python train.py --dataset="drum patterns on synthesised drum kits" --n_mels=64 --input="log_mel" --encoder_arch="crnn" --encoder_activation="leaky_relu" --encoder_padding_mode="replicate" --encoder_depths=[1, 1, 2, 1] --encoder_rnn_residual=true --decoder_norm_position="pre" --decoder_mlp_ratio=4 --decoder_fused_qkv=true --decoder_parallel_block=false --decoder_drop_path=0.15 --lr=0.0012 --beta1=0.95
Rows from block 3 of the audio encoder of a small audio captioner, named by matrix and row number. Each number is 128 + 32 x the weight over its row's rms, rounded and kept within 0 to 255. All counts start at 0. Numbers have three digits each. After the name is the row's rms in percent of the matrix's.
After each channel's rows are labels from the 100 clips, of 14976, where the channel reaches its highest value: "responds to" is what is common among them. Only what is clearly more common there than usual is listed. The data: drum patterns on synthesised drum kits.
# conv: width-3 conv (encoder.blocks.3.conv.weight, 192x192x3, each kernel summed), inputs 0-191

conv.54 092:160087110145136139150141128146113118134135126139120114137096155109147150161084214134140132146128108091127136117095074174156113115130047145118198116120145103172194129170115107075137105104071097091092064101180117113125127109184157138146193139130226104161134162133098102132153179140111102140082096139101113133108147088141119123144131165134167124084121171097098153112094105156094047077120120086132096105096127136212125096166106095109109110100124238138148096132118133148178105167181095146109139144100102096150156137095119124105105120126125142168128124154143157189087155027149161087
responds to: closed hi-hat

conv.82 070:116185102047121100111135109114165109113158146103156144150104084109089100122153132142201107115070109118172133109168106126125147124142164091095152135139142100079107094080134056174144086130097097172131131130158109183168183129122132130063131129190083108129093144092144129107040082182108143068137154129170169111179124091132144146074126101120134100114155129169131117153169110161139109109176090088129115174148136130091073116105069117146089105115135145112168183131110101090159140134162138117108128124129118082104203144103077067069131132226164138114081080115118123107099057142107109138
responds to: high tom; four on the floor

conv.148 102:122117159140124073148130153150128146079106134095186114104136124088138141100092106141183129143100128075131126108172122110126124106169158134107161111150110144090111176115150109096120134153120119141076144086100128159165090085105129154175143175153152085100174143089124113096096127079096176061166103085139123111135085167121126119107099112102105128087106074122093121189112102105161151081104097133085142179113114155138150163084121057101127166100100217111139071177094067052131159113132123157186166173108088101118179072101085118144161137127098098101081050120070142108144146207070119098
responds to: clipping; text has "clipped"; thin (high-pass)

conv.137 118:173142063044116143181125120127136152164069110138129128106111190157191101092167075145125150125149106165118126120139158169132179120163094116119075142155111138151109153148104106147112125150140141144161102149106105172131128163141114163119126144118084155161059134123191094116088131136092099136139148112151141183141153126112160143156181145170184094128128100101096119152129117076132122189108152135178078110185177128084055114123176207165105144171098108090153145110215172145099149129147127157064165137158162122082138105111143170124154128100148131130103134129132092063122171082119223186
responds to: rimshot; muffled (low-pass); clipping

conv.189 107:112150157094092120183109041086180177158073128144159146112133123119171110070161040092159103123104115115083103126143121151133132066128131105146073129148105077144105148156107118144128095125203145117113079161079114139113140138076075143112094102128120154118133081126157129087083093108111124118166154116120077108163091100110187125124146143129174078126134086085077087143145123082133094141093104145127089127215175135082073155152141169149158164162062058109107125118165093108119159156113174154059112141091146168126147121096156164122175105086111113136107130138103104098076111103157193148
responds to: closed hi-hat; clipping; text has "clipped"

conv.160 108:108145119085105106158143133150074132094119144142142113122130112171136144077205107148160112055143137179131133150121151132094182101198129118164094117143097112108126127163148122079115123156187164117142095114104112159144117114151130169093140165115099137177147122133129107136115118127102153080134108102199085187139140085132144123134180119094087114139132107147135143179152091147210176115117177158190150163189153134088143082114165155158131166142132135157183116123189151160188081093154070137076207131212185153119158080130136129068163089151173111180104159179113088088152143143098142141
responds to: clipping; text has "clipped"

conv.177 104:089117121139136156119150147108096099087085188116120128169110112123149191115126223166151137108119078117092162127161190035132127114178077158092164111163127092162115130072130159105102165211116154178134136088117149182177189132125127211146120114178195212118087136129168097131146161148142179137127090113115114160147121142155107123148197106119150125105151154098131170143114152114159128164144153158151111183119132137159140135074162149138106070198120124131089092147112104153093161073157168163148172091133100156141132160118153147125109107099162139139165183158098146146156131130093132173
responds to: closed hi-hat; cowbell; thin (high-pass)

conv.57 093:113133122125076124101107112137146101132173092133133140156113100134083089093063105096116116117143172099193120138138130142103143033138185167129145122044089113103102102127105090134138085107180129088126160091135137120102145122101090106094097171123111086098195112121147142066101069093212117079140148093123153106151077197099121074142106130104123092153125162153139145150158111129136122137093069117090148109129133094174183156118115059142133152107083163130152112088108075134156100178084152139143097150132129138111144126097128101059132168119064137173072137097069184123171066153079140105
responds to: closed hi-hat; tempo: 110 to 120 bpm; clipping; text has "clipped"

conv.62 103:127128114102198142227166067153125150109083140116133186129137086113153204122077155140114133091137077124104170101119133176160148150198133110169093126151134085167152132205118129116088140182123158147120116109110168161174141152097100167208084129172187137176102121108120139156153145135160119088095222146122079098215149125165151130122119138181154174060113128106111110117155144140200113145109160124111157139127157129173111122131150170118111085104151137142155159128124124117162168129165124179140135140089163148135096140148104168093160127119140182136168160161122130127153140133100184197
responds to: clipping; text has "clipped"; one drop

conv.175 097:193114126116101086181183120086102126162103147089122116103134149095171099096103048138079099158076146121151126078144133108082080075118189172178096067090129091135097120113133176171102099132123102123066127139093137110151080124171144127155136125124132174109091093131124142122132077073101082122131160098135080105139097114132105084142121173101143074081096110107098107072163109160151134141078097116145090033150129133097063135111137081147141099097128152161183101155160044121158135083105121145134079123128138152196079082122108129126103141079131139113088105094139123094145086062135133118
responds to: closed hi-hat; clipping; text has "clipped"

conv.103 113:102120137188116104078150101061187097095172109149069161146139115116135135159091152101090120069140162137186118171122112133093101131130087152114145074084145120190100060076099158158130065097133122094110171108195087068091134123129143090132129113105164161095165117120142145130108119115153093156160157164100107111116147159078064084144129128140103076132114198093105137107136120142145066118088106135157100037109081081180143150144127088124174083110110121127102110111129115132142126174105150127139100113122090117156090165080131129081066167092105155187108147100106172182120063082155139126
responds to: clipping; text has "clipped"

conv.60 118:125088159137089093183125130115133149182112082129141136141134110167120084119114074095148103121142140144171106102146154145103146078168137117123093130074077101114142121124138134094112086134181153087136112131092121062136097122076075068150126183078108125128142098094127117091095071108083147094155116096180112132105110101104116106089070179142119099128096106142108167135133118075117071151087131162134183099161178131122086148121140102105160175140021165109132072130186092106117162155118156099130112134112120107101111109120120108166138105047105061152080131151062168062156061058147122100
responds to: clipping; text has "clipped"; random hits

conv.74 127:155135133108111079053117119117150094206170126065133105089109191120099121142122076183098098121125131174159143129095128129116112114123164099075148120117129119074111159130200144156073123138019136139112138195160083147135106125157139052074127119130085143118100167145089120162075135096130119118109156113099119129087114093146140100090097142138165011150148090110090156099175105140122102112129147128168170088139148127123160124151126128122092088105127120107153110134071107139118183138116081063128116150155090092136125111099091083087097134108126158137122101086104107104133139130182020143
responds to: high tom

conv.61 064:139110157084171074145178155202159089107141141091096117136144168139174119102132132150189141106159123145192167137100122086096107119091142157158065113110119188164133096100115161110040177146123090135145120110104065151161109088165092130174090101181134097106077144119096158153085156091112128123117154105099137134153158125153116141087116144134082037097170121097128110089133113163124133148126122163166109118115090134091156148126133124171082092098137062133115146124143123165089141135195117124123133104157135099089212103037102146139108157122118142165081112112086150150125219192146145162
responds to: closed hi-hat; clipping; text has "clipped"

conv.139 118:138160117103179124144154095141160079131115142151132161122091114106142152151111115148175131081110042147088189138151109210181147122194196057147149134141117114129181088180117054181097124134134163142123106147134166152176141119165092160133113127151168070120115156104065145122112146114150162130141149094116080124173114119134141119126174121191145112086147128107063115156126130192194123089132124109125119161152156167111142092203144146113086138102156129102140144129027100138171182193151081132135171113087138126130163154124107143067120096116137124122132138162130088173082154177169151151
responds to: closed hi-hat; low tom

conv.153 086:118183099096121128109188172090146145120173120151101158084113100150143060158146145121113109153149103129154135164093150150088125156148167126113228131105139170098184154105105128062165112113149111136227137113133144088046146157112111109142140117108138118121158149089119158129144149135076043140176129156081207096151156106101109134120121118181133110182159122085092176146090083110138185097207087173127113093165197113102129115131139101131143104100099158165083114174063122116137128160150130143082108110117127103180119190126141110143142157121125150088127149068151103084126139188137134120
responds to: clipping; text has "clipped"; rimshot; text has "noise"

conv.119 076:100165144113140129067149060140120112158171097090132184103162145094134160117092097153156084084071152094197125086123119129125102132074150113101103132186138143101081140131119096088117108133124116142175094117126145218172158053117180074103137128186140085169170105148125074119095110134154151086124166134169159106121111100155168171069143117119116096096153138134138139113129116161106067118105070124100151192143127171155182073129113150134111112100162117129145190086092136101124096096151108140104131082120123123124167080168101072064152108223138116096083132138099137128160154148085088163
responds to: closed hi-hat; high tom

conv.162 124:074136138156165075132220114108157114113120093130103180127179121113138127129094138132096152161108145109139142171097110107166114203067144086133104159110196129152119086113092112193129101100138152156152133124151118125150179196102126114212101086168147091101134082111087206153112159123141177120135204121094131088213154142066139122162116103222095138109114153111133135076120161155117103159163128147083115120106132131178119179107113143120107071099127090197093144130034113168107142150128143098143111150113134140094116150140103161148161142083118149137140129138167150110116161157143136177
responds to: closed hi-hat; clipping; text has "clipped"

conv.155 084:166109109139147168063161098128174110122116152147076136145106132120173094132152146145195147077111131079127120161113137193170131158099141140124207175141177167124139083144105163149180101085125123153123140159146154154144184145204096134103105122143139210117122125114159084136074156125143181142166126156121124139151087138093116095178175123114143162111101137190109157125073154082104153169133114095130097153062099127084106169146143137173144118128131105121074103122202119123040126150101179112149106109098118155162192094118100124129060167070137077172149147123114131158107087132112152203
responds to: rimshot; four on the floor

conv.117 103:116179109136127115129134089139154120151055153149138121167135123093165153155154112090128177178135162114076076117130100089160078132116098171142124087179152067133086130097123085189089181142139106118092051174058140135113141132117132161138133093137161095115146146104166151130104130154158159130120194101139104139142136127136091154156156146139190099139115104082079111134160104065131133173105157090104051166177138116108136179088213170137111109192145038097090151183159121135109145175129143182146129121093117141130101128150168143138117110156120141130125113049099077131068115123158159177
responds to: snare; muffled (low-pass)

conv.130 090:077080155146091212031149098086145054134135135165088085110112141088075201145162166134119107111164060155086084126129146107150161127120111126096143105137135155168080112086099186128107102110068081110165096107133125179135131116151093178084121076131133202124095111130169110135119128160181123171103096154120123143088103139147105095139178085086180170150137168124137139110148118113109151122097139114109122079091069111139037143080126103137151063142090149134099123107099156074096100132126161139140083133089103187159116167161157113115100169116115114133169170088149109137115112097148117136
responds to: closed hi-hat; clipping; text has "clipped"

conv.167 086:126132173077066127134111098101127121165137111128094122100083159114096084084157127163095131158166097112146157081113151138021122063149139130132100121076154151142074157119119096139085069124122065091161116167094099083120125121116058112112098119144078100095098109065125134094054085095157105083077164106169119146118100143087091148071119145118117076117113146134141114111140134083103140139120107141112114086141118117146048190138094091174102119094142113171158104105155140073106104142112128121169082073156170149064131099118111119156148159178149131157070118108085127081095051112107146108
responds to: closed hi-hat; clipping; text has "clipped"

conv.31 124:188046148170128121082136141131111092158159102132143118128103179092177104165119115144139118088097122106083105150104117165163133141118182074137166125115095136115190074155081079133115126066126130145092170113181088129118103136177146105108126156137091075146091160151111144121127147077131122125108093130116163106111106113093183096097102130137132132144099135140121156132000140133091136114139114128122087119095142143111151106216100092167163124100092098137147143120095127145124152142116105071096142095132131104128134177115090116101109130020087069112150126086110126140105131126158101116
responds to: closed hi-hat; low tom

conv.172 119:139139140121118132096123146083115121151127070053123081093119141092122087067150074125107104093112149133141138150112133112079115112138159097113100065124112112120103174158146162099075050129117097127129131153132098065109114090122150098086070135121049124121131109120113147129140092079108136092079140103120084109168067106102084137104087111099094107092153095101159115102159103199144138142112092104138149130185139142128218049135071145160088107116112075178171103109091115114165061142089114131129099117172127149110075047099126149106165072128124141132069082136133065125130096139086081120
responds to: mains hum; high tom

conv.38 081:097161106066100101101152155093085133204145129156132117098111140104023030092152153087101125133172092137119143102134104090117097100147116111095093095117130167126077121155124144092143072090116113130116082177106142056133142119160042109100118151117122128110159167124104104161104167132168149159112188189104099161153116151131079158081103153144140139134087164176151127093211133147136113130141136147110114146194104144170124149096098150102129112114101212152129142080127139067098144152082162105127095125160136172150151127145129110118112161222174146151152109142127129125179126077086117097
responds to: clipping; text has "clipped"; white noise